From a checkpoint of a small CTC audio transcriber.
Training: soap at rate 0.0034, 8600 steps, batches of 256.
Rows from block 4, named by matrix and row number. Rows with one number belong to one attention dimension. Each number is 500 + 50 x the weight over its row's rms, rounded and kept within 0 to 999. All counts start at 0. Numbers have three digits each. After the name is the row's rms in percent of the matrix's.
# v: attention query, key and value (stacked) (model.blocks.4.attn.qkv.weight, 288x128, the v third), inputs 0-127
# proj: attention output (model.blocks.4.attn.proj.weight, 128x96, transposed), outputs 0-127
v.13 106:501518407504524484518539475578494444541507488506578473458517587486496500477536486559497517548570529475517475573524482371429497499536589532474613496501410507570546499466511523513468474562506474453528527481477462457393478494503493493463465408491489492457493486456447477560423574613555531567479480551361428505523525524470569480403481514497518495599474507547518420467379589632447462561521
proj.13 098:523459551542482471503511498470561547433529512474525560454490487572549485493478524409486474498527475516517424425485508467588470564516498488434414465497527502479452553465397467600605332497515481481410499477525537524440477541464542527508490516521517547590465482613511453455462404440459457539577520478552470410458531553525517564511563538527516536343427412482507512507537519471450491595566
v.14 096:563611571494493542537418431454492480566486482500492543472524519502454481534557514577553403468473515436464543493493432580477436483500545546432541414449462366520455484521584528547468393407456499453491449563483433442451382402536566486607459515508461571510477567475611504415492439504498466459458536468501541545509529504479499506563549494502428460486454569547525514443571526483559504523501
proj.14 094:547530369476507468481497538570511483449622507544577423550486473474441505458549445545511529490485540576466569519431560478542464454552462525553480421482581560493495530440454574487502515583582479449530442416562497525496531493528460476422513508509491462528554435394463549458517474528579441483412405482406448526429520484507533591470411503477542547484615458465450471544539561522423442495531
v.15 100:523412531495507505549470469566557562476505475470462591532478519538537569521514488487521457407420504520478467573506463567514355531383488559528447435500423531442463550488453496575480438462430550499373477465483550529544462543457472529585493488507515502543521609598540575475519498546568468517496564432484478474430464579532451440598532506464421450453611533517464528468452518570465481522447
proj.15 098:444575479423455548483550504593493447474548419470487429553482467420444500465505568521586388497505501482509553440515503542521556453507484447547530592489553451532492498513459502423482619530534605538498487517491484435470462515451429476495559530418479471434420396420485522423481483508505572370410447480487548506478526508470539577419490484490466539497567520470548518546516400403432498511435
v.16 095:418543467430522527532444496527477587538496506438543479484531437503467572490541505587507500467493433495457540544597522466483445492452454506510535514491545572488483500449468552537489478511560433553512486553666542384416416457494507470613465380557490450485585509499433489528496508445499496470568579449427477566478470492427541473506454487426534514411580426440492480604432518539509494424472
proj.16 092:560417403433512572495496532494573536456529444458539429482453508578518408469489499482529548539400496500490555443437554534496534535427498488581438534499460478555553562461508451530549555504489552581474501445444440597543514577528560519507496567415445538525387396532551483504524562483508607468473483451447521564544510451562513434411530527505488509557416509500469542453652462509485468491520
v.17 100:440455548447377523462488505464502500458592561519510435489536513436487619482580448526486578458406437488497539525509473516588435496456429444502552425510568406520489480557564578581459496540519500461512512642409535452539463443449514554507416498441506552599495480572576441420491510486506521496492495535478505548531530511485503433555511426474447540390499472541486441501483507557469516482398
proj.17 102:578534400492505462503578513523448482549514513515568541505397512517495475499455601542538467502493545558485566493426542521455505520514403486493505495445436489452490498520417463463502602464546489532436416455551417540606503569502476499504516589494501399531484482426416609507386454447475576483519504447518517428531468553601586501357439536524543502571509510415481489519524537458494487536464
v.18 102:493491466465525656542442541450517462547547449504436492538448398418521490504551444511491502493459483398509562444539507596467531550465438468414492508477545422508535541517546564515588493567470518489556461517450501581450579392512490491562443519441474569476515460432492461559444445624474536488450472472559589461513500512526531544534494432497472480425435400519556469492498493601423507553435
proj.18 101:502449535474448394445463488459475499399425574563544546516443514494492474469499590530429535463579467573495549548467450477475517486517543512524457431434524459462405497453497440586370492419515457522463384530556395530567518551517433479520483485460581447520434492513426516467487524412525491548456485532435486449508579495492456502484485449541553551526571540448360471523546571429501455471466
v.19 102:433494478467448531577488503447558439462479582567490500445511487558511522504463478517495525510495428554471472410551565609444489588434461587581446382481505518431480520498544383531532526491419526440484425472563515488512479561549492524549486533559496484577541471430370473579454560528524529509462528496571455479467517444495518515540460504589386467521521524553431539524540566550468435554612
proj.19 106:557466553509525449522444561621503532367569461469512451530508436576419482470470468451533443459550599449473512529460545462505526496532489451442560503552495537524440476543432576527370428522534394570506461547474440526502479465456438442569443513451499491457492515532636524501485475478492561433448444561483559425492495506456437459469488514449468493419502443448494586464395438482498561461484
v.20 115:491526540446535406535586430461526530467560511505537576568473546531434451509484538536553465553512479477509471593470474410440578482537536523507565453576501478524443482511488504470488430505482489515549540477421417501565489445528544493432508668510504512497382500406496459430497578495490481414546533598501497561487485502408465555485468458537452490603470511585481543460626514497524384491499
proj.20 117:580512484553534489464455605543520560524417498419512477500582478529517566506509464503533488452518497506541447448397568497552483488544501620530532432485468446485513536506444549497575543479537544407469486515490514391413505424485523546545535503497485508603591548597519525557501442565507475539532529523532516518559485544572542504558620563456461570502476478495465495576331495574460454443551
v.21 105:429511507465398457477442459409581519479471518587486535471468421471499559539507454546544484477553466578470540479535549435469517486441483502512548392489482415443537573483439549564420513496544557559613495424517481532382517499544477416479539451558539559479579562467400506539521424478458553518554452469518380468489535457537444494563520496540537434493554462509515450529396448551412489505497
proj.21 107:529472502445527472480527491593470465439558541520483571513490527629511439552468549526442509451420491484512463533466459536501547462506534483532550571541533567462541522512528449487531481462452463465479401491501579591494368507539422500574470520490462407503469512531553485474491522463433492494479436595601606548468443537442474435429441607568510578466490543484503651463539452430464531451455
v.22 092:474487419540539458564494472580499434471559516440471514597516493531426510480481490480516542534496462490423416493521444581448498445490496574528561485547453446513506421529505457486547537427491431569560554525477420426502440407535548488450431566527546522495496539489558607513544520436544479389504476517534631544606529516467583465497636517499452475498426517468547473385549454500496565513464
proj.22 085:521522515491563521499501512457485507518520441457474414565497472492546459430558458563524480442572436379471367502511563470616508497540460481513417546480511491556466522497536573474555563574500480468570470475538562468498511458509518421470598504438479455518569562473526564499489418559516528579467516416467396502447557516541574522514469482591493399454544541502482479542500551422495378397564
v.23 101:410479406486530465550490450485531515474492497468506548560378536536492521420587446522531529593506480552443453667518434502431452438498506486538553485464440451536509511517478552586431419597507439505491459558435488509470565472577468524564452523474504454529446534479459397482574515518476456525561509511512415449446475481438509548513408485556492498553504424600566500608559544493488495446511
proj.23 106:566527501457446410428425574484431580506477472502584458450486515527508478482446529424477460447529490466600433432417539409529487499539521540530515494479553455533535520596482347551494500326537537466470509453484470461461428550509492434443473466507478568516456410500437472577455453524520475438463418595478533471491487483506498468467557528468547520551495484464525494412478436583483462530580
v.24 116:416534489443506496475563451529430539476521512482496533533509544573439540465382462535478511490529458582526476529476510573438486515466563486532429565389489489456442514535472461486520616531512529475431524341516491617560532587403516534503549620550541508443518477455437562520489456507531428494532474520532488486525436506487438580445517566579526484550537503499420386529547557430544496489555
proj.24 116:541502551512585536511410501545504580444480458523454553513519453459523517563534452442566527569606541530467534474520463524462570519527500541461572570566473534572492525454528518486545490545406586577507498629423509434431507436541522486490444519467415545487529574519543463592525611538487502517454485508594521530489433551484434500607576467479478515510532428462671518493458491450475515484491
v.25 106:542478517383516480502439530528531470543473470439579485461469414588524462506444520574406556491516457494516586454520513564493467474528480504544430630456489504534554457461364507481529514469498481490372505512559434492389469470459492545613549502548454531491522523599472483472596514524480439617476494504496546529500508460495528504571459523514552503439486536471491463594451502421608579466436
proj.25 105:516505430405466479489522434460526574505558555556464513488583565444546460503556438483465526544446543466481454507514494477420528543525543430523504478552526480543532555559609442543468578541426466570551441480488514544594519568478613465497418499546492465485472451451482524535516632516575435409519482433505503536555476463478409472567523410481491491481521504502608541389521494478435440468609
v.26 091:590462454473626507516547480449522459493508467481464443475403508437523492528603557589528510567446499536451510488471487503511533475513465467491553442556544513609499579421405495458547528576542491457526550494451446474556556505491505481397507467492515512501581503504502557583508463426431586520499506615473427483431568573524551521542503594494578443582488473588488598577530544499547522533438
proj.26 099:531526523500422558523503497505448520524473616518488478552568623527487520484432464425386381443465500479599441461459533500535498547505512624509502546469484465485477481533498483563489409440595481483412491490503534540459467487588518517531473447574527497531408525508494450472538420478593423551550512497433602460582477460508425456388502487499432428450434553494483505491480462551476425478531
v.27 091:551534510521536523491533463582552495545481604440597518470493468522472466503472504440485541431458513477517519596465516603575493400497502543592443533393525477545536515458432406560494474518499494524480534443458463498450491434512546530440458560470401575475493555550577526504480508500493425415430484575544556564517416613562516463498584500456493452425558540418506543448480561403574502497459
proj.27 089:502459465536544518486471512510484486563542430485446417475551570320515459544569506593425462625539491473524493532471442436507520511498490470463463566561471454529463507547522554476518570543561499471556494538551510480497532489554544511527524456551588421441478429539425488435517572490565491538526458380580497564497515511365437563501537444541473479537547449519539479579423562442417493483536
v.28 111:475489498511466606504400525504528558486519592479553477557578597497580446501568556484481551494542459431528499402504473494467546509486515475504446561558489621432466427587580531454502533509573461493521434500523618465584504444498432452500473432428460403427542502428434491495497495530487493514482493502517562453557587498452604532444518487554512473477497456392556412493463428544463508512441
proj.28 110:501465516503535491511461525419512409479513423504457419469442425525521517501554497489541441523519472457453393582554466592480465533532478471539565410438548431489451510474543525562493486444470474553583508506541436493509488568477480494415482494540563514456541515508524488503610405478464593504531612467480388448489530475551504426505466468501607509481470532569406448466642445447539610503526
v.29 094:503553412521566503469491515446556472553527451476570499510447451550398535458465498487512489500475524526516478515513411532493569554494461470468451452515486444531458539581507535445489497538597368452489387458550481422534491465493498450596481505457435437531568501489563567467545422550540508569582549473526569491491422513534559399330454498447488483511522545442533544453425571453466506414526
proj.29 087:555459484506481491520418542486432569451500479487541495471499554461571483430581437469613495449450497500512484501499525504432390359574534576483401559469461517456566466463503499486424500504481589629493539431550523482463520537509394480470520460490513508484446485560410472495504510477495551454390572489435457567511511503468480574555442433464576471468468537549540480551631443508433486494540
v.30 094:444427468483390459421451527514557544502481606411586427498489562468575489437471423480456512494519426556534468429452524497505590489434519472559478517460541500553409510491517396409572492501484480503438444496535503481450530520561483443404500500514419546524576541564556514498534509481526392512422473498489536542553546429553534556511460507526584566490474528583507480484368414461525535548512
proj.30 096:486561482564534495568433460487490573449489510547483503470542532547484471527504509475462531564485532406403400525566495543450463624502409429408507557624521497485549517516594537488432510488534477549523541465494483571510493576512506559515517393563523502464531545465439549499435478450469590473530532490613456481423516595470496421483512492608445448465482443397520483508477513486470593426537
v.31 103:450557520425508521530484500540468509508516491444613538467578522494460549513478510493519472525508479544548485576560476533535624562613448522510530573471490544547481427430458506413482411460521402561486560451510439439522518478441575451448411575481501523510584526543530517495545545549601421488524426489506604519564505589409532433516481449433494604466433542488483576506481462491584541502472
proj.31 103:524423411549603550567498505473487593529487479470509409485551469452543380488529519454477567541472449421520489520492530546458428485452544475492490491490446438472527544414522576479489621513506510480479556475552559498502565536471588602551505494574604511577465502461463516520507499529480560569430574417439422518532563520541529501594600495564500445480480526465576482550519550486417471421557
v.32 104:431549546522608555518490518425429451489455395516443538456536454525643508520473482435485503483533651375488511467570486472584501508627467496441405477484477515509529449497477537460543511559522486505446529518470505505470485486551552533497458455506433616461510493511525527509481473592551587507360493527576527422537524461476535456444484485503487509456459509488572479481473547535591506566432
proj.32 102:464452528471407450445533383477543468578592530518522501556405454448439516498480504501489532536560432452574494555535517530508453488431501509483495453574470475469517527542517480555504471532465469504502410519566405543496537544508448526415457515536580457436434499430483537535527503506504361608483565407368523443498509506453486559607497402562476548422540478536476444529578488477539541544533
v.33 093:474545527489511480472444516514583533453444474468551445516568502524538535536545448473506420539424536531500536579461516444577577432467470469475580475474520512462450522533554574522462430524434518607542490584520389466498545490550454424439476472534511473511577540538449447533631531441585539513541525559528512440479451438334444560492415535495434522514417578467493522542560442512529464482448
proj.33 091:524470437541458524518488545500440503534595501482479492445470555535537429531417557406539645417454481383476411484488468498479459479495571496658386533510478497512518530447470561571491578426547483430497514452452535549492457528464479556483531539550532521434557444503448514526409450542506490461507561518404533480488464587515497431514514515541508609525513486557427516450450486543474584458551
v.34 102:511406577521435514461432642551594584528481541574484474498480543487601600528613484469518534473451481549509596441532488437530523573487497536571505525595454533521460461591478473520596515456442470525533451480525455445511529521507434510504527400549548445496490502522455444391527627482532503493598528495432524493486499409545537512476516562521475458472523476516437510472435443531418488498507
proj.34 100:417573518449517448423593488515538478423568511464460490395463517641428518456468468513534539452467520490478386472492459475481478508485462437498484503440545552509481485534565515490451546488494530538514445516511447478582417607468469554529552565431499464486605436556507578495505495432403605364537573519577551423459496498538521428478482465452434574534507577552506478488530507531494509473473
v.35 113:491500534453471509449558490521419441515560508540524378496463494580445592419496521450504467548494524520446534560453505449470456488507438531619575508530456479546580444554486536497467516474471440467433500508549535494475510459498432504603486418512491553540470536511386531445476472429401548485538543462434488419421479567538471523485483459521543449392484624540445618565474557443573445504500
proj.35 109:478510426431546482502558577522491422571453467476534504445510606457526471504514443498551555520409501562474553428403498529490648498428554388517490537557559652537502457548482497512480492454509454550470498461501435574517495546497513525444592500447441507511442475500617431519507459492615417513478493514506494584532415569512542462527533487427509487544477481486567446523513523585460489563489
v.36 105:483582500517508548444480578498540510487470370544430520466497356459438532516547543520538445514532656522489474458586490502563553543543533421453543524575461402455488461467527517483422417566509476501555442544544483479492469493438549558527538526532450424542458488576605458510582464557462479498523460504533436448470419479497477471541543516474489534545573475428519431476479531455469453379452
proj.36 096:548499512463426500508539465490531486472499571480559487477454441489563502562438483472503556429480406552544481623491516507445390458540487526520526459354451576501601511526496491527519552513485538501443588410439559517507415419565543480467514490505516511605575427479409541417518557527443420447436534527437543606484533417421461540469443523495577530540542508518522456460563499476520501524468
v.37 096:509500478408482483477498529433492512580490420480587481488500532461609441499421571573385523540537472466423568565521518538485514489457485552579460456526521472537482570471400449517473453454513521566432401504513415461518479449471471426426516464469487524529508469534429472480561488434511581451639466457492500467533477572507597561465504479484450544477493520573466581547564416567576566563483
proj.37 096:529467465484458504590483455566481538517492600498541486498595521534426491523576558500442543499410517410501466472419493415457491516512552511480459491541537493529584383452466599496498565496537420490463548497525575538546533570432505472522453499547481452461495532601517500600512457487543549535532448442417521515600497532492504401595475560581448462511408618484548555438556530539511449488548
v.38 104:465436532423407506530580460482533435458490499505526419525587452506501523489508486507500475456582458552547569515498424501393528452470441457460488495500466558525453515537446493504523428506497521540466535529502538514519452511503546402473528508472475579504494548538435534490524558385534509616506632387495469478424490496506534511563437611425413462397449447514429586565529535555513392489530
proj.38 104:451468513558488557510478447574415601430463531513430522446420525530458504475516501514516503509422465481529549425446607508495585562449461438555457468577527489546500450493502544446456551427517512569479477480501450518479498566521498588594499555509514489523477431436593487493362417595568506427472470464514558531524494542543477486516499443577477555401516632451523500471423442532542561508564
v.39 104:488535509376541479534548477559463521517458569571476432530595409479519506525493418471518462522444502604555474498543524466456407521499449459541525504512537563495492476464542478441513478533523517599412586558490446400530520516579419428560456476491478514550528552537454602632447546640493498545545523524451456524518503423432508548522520483506507429564531495509499506517463535552445424605525
proj.39 102:494462481613413543512472503569575498481466402479535501521446501522501421421510511498524616487497425456458484427532540535559532575440535574534459544537487596531518454560422529564460435531483456518455536435409527507458429516393583531473533532504566503498433418413526499459523498488587527479502558461514514407424486605560467466492556560569535465460468577490500474545462507411490534497423
v.40 096:521453448554500526445413483434504475539533617570492456526606454483586491479579517450514501497500583504495504416571473537525488529463406459544475421435537474497527603516454508533465521549495545434538434605459539476423480543562508435509495434533533565500574500443452527531472450554437582477435508517389467471456477500595558424470520449519529524521483422475473403568450578520532552414497
proj.40 095:490444503499444572515523411515496502478570482584498506528452545572488451530470552534466482483546500489567587558539479495583527568504526509505578594480447486470453464561558497490456377523545486590531539434586479597551481515515411487509520529522525484449449519554578506606503546462545440554542450513493549454450430473492498483413385545552543499447537537528513493516640487620464577579475
v.41 086:595420481506485413575519491528526451516520531549577440569453515482469523444495466549477478509418548554433492454468425470589472474479541503551487597541511451561459534389515470508515571477516474481554481502456478576445496556526486518488529490424469527467453564570470508484493476489433490552585503523439414515455662411491512543557616495540479416559431480558535394554481428527441561534513
proj.41 082:474590498505479567454477505502488479448499489543387528552548560539517609522520522464526433482491523404594379412549441464511498538531488507515525456436569486498497436601479469547525390501471438482416444441495587548502486529448464459440461513558495457552617503433452481503459582527603513503553423545522477473470437466569495483462436524520521485458533581550515508425432560443452423501445
v.42 091:503477429533491505519513506534504402431472482507515507522503489531522533491424516501459542577477484571451444461456517487384438535450458561491582444520478347528562477588558416517539531418460460481489503422486459441544560467576398492522545520583517480588442538511474533456500468495551446467471423520574432527476445446540464562548562596477448483489490552551525501519531481401429611537594
proj.42 086:489570560489546416518447535518480455487529505488559548541544508455524465504531443434455467383583558431460506470480530499510527529541499462499456530612543642494553478559392528475452438553484484466473460484508600529424457478477557416405521435538469504558584578494592561500492497423476504476506483531470525505495602544448530533537420472477546384523438474483543623466508449518497458420491
v.43 103:494501433553478552400563421481544394561506594485494536550454557552518511415460536466445570520572512539435455555488459507469558543426545495527484480445517430505586474428509546552503539477528493378545517462505485487568531577552510447573494494479538455527462521487479519454559545368455503464414451590517533548555530571484561435447457494608522538571515583571467581450547484501519537518548
proj.43 104:496530548481606404538503552542487480458496427437507521477592474489521486541530474517554427521502458470486492432451479464448489488524475506468545550554564517451451449545529546386525431479523459515470599494545496507506538424535459489417522457505443444494540613517482401563479429562529484555534428532498513437444436555473563541473463445422501453394498337425538476541508465543493410569582
v.44 095:538502460494456436469523469502528579466396531483430576617500535460528445481495428411445424520509446576532494477520472512423548543501496408505380561447442578386443531420412476524487557488487461482545493441449536531527515476556470470466516491486530430525553469383413550500438535548532493484625390540512478477522470481562503482513556424462422516586531531505493537486451523487561470538532
proj.44 098:402487587506511476444486495521553486465477404464448444490537554582478488488476479493556568539579485502583452461513469516593446398445424565523614478530556492579480392492608537479444496496419568526529529509528570380425454442476513566561433494494619496470421524588552496527523593479503542454501458536550505421407538497467510477508502527544534494523530538512478533536533453573513472475494
v.45 107:510396525548455446539544524498509541538553478530582502508473555559501529551502491553563524482511464431482458574554429447515493423474560482377524494504462568424462609544462519613415411500495524547516528514507500538450531423385567504517526512493443554430455485544507449544511433464534477492481560453420481532459523537476407442441531463443529561505623495536457527554436425555517456455611
proj.45 104:516477481429510521473446471483424567460472501571523458454459490477479473523511570488491471485393542526502606461469571469492546444486488562585483571448496402534567513529471400432625580503572556372544480527498498505547504521563531499578492509422538512490443501521502463503432563423377572443585489529574535556493483480504578570399520533437471541469429492469490473454514503562464553565472
v.46 087:552572563526481580473460590465540449492458372488376557484451493587529428449470459474542491513438585513481510447469535528582500517528447535406467398543503421425571441582498490505526588425407556467515524409520506466477431450545554504552521503416499638589459422537501485508457518446460529527503521477463457517563525477509557502492502542475539541497486557506569445486533531509466547446473
proj.46 091:499556546406506452473610452525534487578498615470472531535484526510416559515515592480526490491525522513504539505607507479478488418585477488536484500443496599529464512609560520460475505522438473581535338441460493486460493463481464512430476528510508418500575565505498518469534490507557449405439465549469504492583555488491524561554403466589476447502633504515531430509543412463523504497561
v.47 088:611514488505518405502569452470479495430561501495444397569528494453534510523514468426436450563517479518483456449548514529441407539486523483493510611439427568534574469543493558485477641477541528525476520548514567517469453571529334594524411494448535481470515462482475560520440461544479559449572530462490517506494506472512479495512554435502448444491439502345538481533553509558527559458486
proj.47 090:373462516436500602489478497411496368520459464514458493603415535524562478436451454531556463572528527467468552427481452512625554452438438469531540431483499533570467486437519433510518420515390495611519476413532457424472482469537570468434522477412459561505420502425555493550538519454545523547470441499490460439476474501514498440489464547468545481527473528547447415452524506510506471481453
v.48 095:553544461448460409616507524413486529463482534503577582453536516551461422453416502473415526506537518528476558555439461544472524532424458521559520504508452539525548437484553452452464449527443459468492555544412591457473540540558497405502546421553438465540540541523422483453572552508547524549613518385456507499497540548526482503577491525609597398453538543500498532498519468461555563483476
proj.48 092:460489520508412522483541435506553534493476393515481423526439502476461508570535480563535432551418496535428424447506468451580426552622555440454488535487512529469408488527500538441529489545593376474520525503556469577486418460507548487454500545508483540501534577482564541526447476406429535451447554598499516533539475552436524501433540482498447543509496502438597553537564578478603465565545
v.49 098:597532469463483483521418598548502489429484461472526524556536543485443443519389510567490562468515429579497489462550581598564485406529521480473548447522398513550430512520489562497442503497498528509444505510494538348450511502490481505363505499441509492559465506524465511502488622450588589412410401516513429464466567530517486518487455538564517524535461531486583514491437451508444538493492
proj.49 089:467487472537535502568547430492537640631528499564554431428471495423483561391509545413541492467481530471462555508479471423464471523467459471475583547503518532575484556467466502532484522511504463504501471465462473560492496545380483563617524477532575510524481466483464491446538504550414517459529581489433603598432521528462472602558532490413482537436581548484497511472601504525445453533476
v.50 101:424522580568484597576442478482573528513533599414405490499565534492469427496512430462483475496426494505475418486467500478552532565480545517428427568611573479419480537510527469573617513603485527471524519497496515503490359492575453485469450561511500481487466519485525536519486489494499480506424577467481477532455583426487475521605618480524507618474476515477477485448410477479494468536477
proj.50 106:602508467460521391428601577505450505450407458504519555468557536521505560473599552512537487454533532451551578548559502490431473459519552548465548539450488525581463470435501486518444496468482537473505531453463515473532555529500580456530428408474455575496497451477457425485464464561544495554577438466520449466545492556483462411554435548435485501589380456574508561472436481624514576499490
v.51 101:567428580545561510497453418471489497489518464453553526470472460509420517511535567509443540493459447478421496530461514494508518426440554527505513452349458477480527515461496573510544520511501424502461429546458447510479668578486486509453446521545517508461524442571539446529486405420511497547556483469501429510562496625492512525541502567548504648584502489584468549554496501521430406497558
proj.51 105:366533381405483517531502563510495495513477618505439430519557479533469525475458465462529507537544499391556451484390483526454440481512513515491456446584516576435461508449489429503417459468457534484495432459543516466472376459495507491549486449386437537470466571462508573444551589453430521521438517545548503487424464425511480502474534473469521410372473474481483461487487527445484529568472
v.52 100:392538423386474478465509470464411539550526540442567495501440529450503404509474511487517468522524447535516438557469441438537508482613432543514460534470406434424551447526508516513501574497510525587516483542504552538528509584464593511415506521554568514572564529422417495435595441557481507534530498538489484482487379489506424505446498451575386471563464441469531535470534527517517414505537
proj.52 100:462568446516442543449436440421512442436546545523548432498467467547500548568406470519428451502475473494456536427558489539478541484425460373457426539522533544540500481515536532450445424566534378450504453498441467462455509470601440523534447472548439469460510488531615459610419512424518507426487477475485508412595531552486535581499437502435488518485471577483449499569560454485505532458459
v.53 106:538548453468580576514474514527418437519410507535560409517444467511413508515421612455543438474531477589445456585524487467473407456519536540523513527460538455458533444525530496541469453424491410472445375489479532470498534465367435572520551570544438474519531414588477550497477531425512542527493526483547500543517472520407507460472526451583438528535507518438501523474526586440481408506541
proj.53 111:341485467501465423468474481544563476585615572516491467492541503512546465483514437588531575559491480428503545464532491525549532565437533403596495466541507532451570608506494485553447460486497584466546499504521411503562512507529435431513451537472529515485484536391491569475571474516455408502478494534474556459485408487540401573496448567442500510486468462546513525520577580526465600517449
v.54 107:495488496516503437376519600558520471505498436473494506508419549530462492539497505515472600500445479567424538472481557538480466405619560556488471553505414505422455566479459494411518488458486514510482492579586575508541441486445542485511542555406565521515447563529517472544497599495518488388445498485444557511575560431475416471515513519360498544493475431462581439506483504568493476414529
proj.54 101:547456538503589467544444437564456561555472525582518504441542512436523515390529463439515480388520495433528532505460445474474563443461465440519555426524544519539571456451535478603476461544540498500478547492477408566445491475481461547543505489533507428561472411482488502535458442575372554515559456442452477504443554529469606490544508470546505551425580587429473620462485485447435532487461
v.55 104:370479466512418440465543547516459513629434466448534532428531571514390502515454468511552621532547548482408451521476571485467484485501582509468526522444480446412586523520475539512584506477562455475482573467559495533515477428439528507437496389515478481458517513478506502414395501481502465530497378515534538412503540480486459505540443524484518608525526491587517578421515455456458470512542
proj.55 114:471426466513542499499460505542502514433506514538459552507493415445485514436505507465464463478460474410491570420532390443536529444458380495559526428553509539577380435448475438522438452469569579602571420567479486527541461444543379479519466486451461460456473490549571496571462568553568492551487570485405445460501416492500510463490453447515557479531491486410514556515490557547420536464491
v.56 094:473512436558461484539529452616461413510471496566446444590542528468516533444424500559422581455457494483537460507483602471512499500496499426499568500509556542522564419560441512475517494459428486546467545461531530454454532518484637435445465477440513535561503613460504498542493471492426458625414517454493466530438557428551444604523486497604536559512453503550488423520557492453500468431455
proj.56 095:408507497544573523491530495446569617455523557481491566511454478511578526500628498526560487529526488479490518504514448518564473449556563565531506375493528413521423519546548521631365544526441539511455426525462551494514553500482388453485547524525545449483425518534444563449473530484552500416502484506456523442542528542409468466540513546411508598488471509454476529458480406531423450506463
v.57 094:482543525446529507439507434565506510410566520584435389538555498504512573538489476459373585521439411460502575443500523502479521535483548481555462496502565531557564564506605432452446465412432442566449514559489459483467433625579578524513452528525469536535537483539528522521457513546437546412493501454553477504551544479503578522445408479451456412492444506465524481494487527595560541539493
proj.57 095:568544434581528537542458456485505419494457555416451494471512544510602465484476473558606429439414529564585461557416482524439513516443483490548485499471517395449467497486480548490580501513614512396477502502526530528512576462474532503506609416561564450536485518476425467534558486459519469545522451572492557504436506514542539487493491554411494631491509499503466530521439411450574413565511
v.58 106:429447513516463548472511496528549498485604551614428486592535522521493531467523472496517493506335583486496545421368496437538542450461391546505539570539440433501437582503510551454489559451536456513456479593459465497511497542563550493562522500478488536474566518492553377512478458501431491462559491534533450567520485523503454552497387510477515541504545546454515451584448434441475417494554
proj.58 107:592524494548535547622423463512464509487422472345465466450562425503507499561499583563527449538561505497537454567495530525413512456558523547490404400472534483573487362491546423512524487545491516497505490413539565452474505436500449485557500439538533505521502453482442565519479503479386524542521461424588477435481507470550618581451529456506514477499468446496475524430520517535480568486452
v.59 093:510429460505529405485532537537497443500554496567502552617491485472556501524426496546486528521445448559508462456484579599430431480459481595477499456471503527490517438563513526570428576401453552440529441430563416394489538497527574477446642528524579490518502577516505541437527487470556499510525537494614495539478548534525536517553576488599570506546559552427507497515539502447539571508455
proj.59 090:417607491513487535484465456546538562551424444497478451454480436474481541561553587499548465479556543505456515576550520481579534584541546440477511472494453440478550565445565511536537477552424539589436462561392548521455494435536444499528428491463523531490414462493382518505558491502487444414401525623462566517493472530531529510470491611447433557402522481516458489508528551450426455516513
v.60 095:611536542553522547537458364519470511587483444434503485510485489457456475500564503507457463409460532452529507522439486542527475499471563407548542566451549504502502478467504454404453464522497539538460636491515566558555509456523479473498500536524483445501565415461584491574524458530623498535495530432454522462557528580507378453563522507349506560472413473485486551511454453451429504515548
proj.60 093:504402515514530454526495533425516401402572540550545448468519550571454504486517421493553551556574463389520480479460530406444511506518547515470551556493495523489458477575421479522431486498407431427483463430488427535563518544444492440563493539477422465507504509520463463478453549482503526425474452585555391513543483435512583448496496430524516415527570543518547557488385482469634521478486
v.61 086:436574435482524453544466469446476564491463582521480454498479596571472478538505435539504479592515503555554469491556526445457516586459563511503498471514512410402468542547484524524412486509459438551493525427492557473500559462526507486439476472472401481428598525564627505548488536439566506453511456470587517567567507596448576437485501450597497557474463383404443457574525484500494463522474
proj.61 081:572475486468451574454485444550436422513538470404446543522511432447520496542522567520483523520505479533512558457498518592440453491459409531457493474565505523592443482513555484473503435395522487495546458491470475456500444497492493472509479544547545512488395458493461652461608437564577477481495571568522511450473562446567532539511407579434464532468576567570530507480438610581478467582482
v.62 111:433508539478464454523434563452528541503542548454549596447463503418428431513577502452526529517573441537441475488480529552497548567448399545493565476479438500482552458452518531594481532422517446517488591523472467494448533545491480507515529454476509532488400499576444469455423481529529413512563509497567633472417435535464454581478487473589437454585450515379484543438492509470556499592452
proj.62 120:541456463519476584455510474463512591621569469478511492485504407538407616546466537491418442488367495518482490613443485585570467521506503480582425541556538498515454549440431476427492485578541478417531419533457516474495437462595472501532430558460480561460525537508557508566596485422468545504559455435486443527578490552495532499561486501480497493481503424539504426509503566515476523450555
v.63 093:452584595514409548517590461512554568528486451436460536512499508514546455535537505581493563589410506467413452493511512516548548567517531490547498540569490519498565414543506487485506604540480492553487460560516441622495459464571520519556527562499589531566414541563453537458446586521441474557498589486451465448475550474552553431506566507523480463464500509495560476410391516573529544557424
proj.63 091:546487504485563467426504583502468451464390512486500476455512492451455481531523462417415462544481440520515556491439536554521515477478507495505499495433531529475446571453564578518512495542525457420430605575479577495462488559432539492472536404494469543530484546511559326611536443547508524516530421488443539496536572574512481494529542598484500540602458490449561562561561425522551543417544
v.64 094:409463503494537523556390589470607476469504608495498536584512504528488500437539448423495534558509445488484565423524531489542526576488496518445437524508411459401526531516550551571488477541465531538455441556440421546443465595509463428538569418499537496550430494559441444512392577457492543463498458485473488508561451487465580520433436510601422512521477410518522460411502487562524487481509
proj.64 103:525563470476478480442568488516392571498490420494590505482465419501492576502482536508479437441463480484530519538466484559412418464408506506538520468584616522537475493419455443461583430480561588486529516458535545390521527448603565573441487490527522554512490474486582533528582391560448569599556523456507544480437562487455424548493487566456424518460524529470502515488485487509462541569540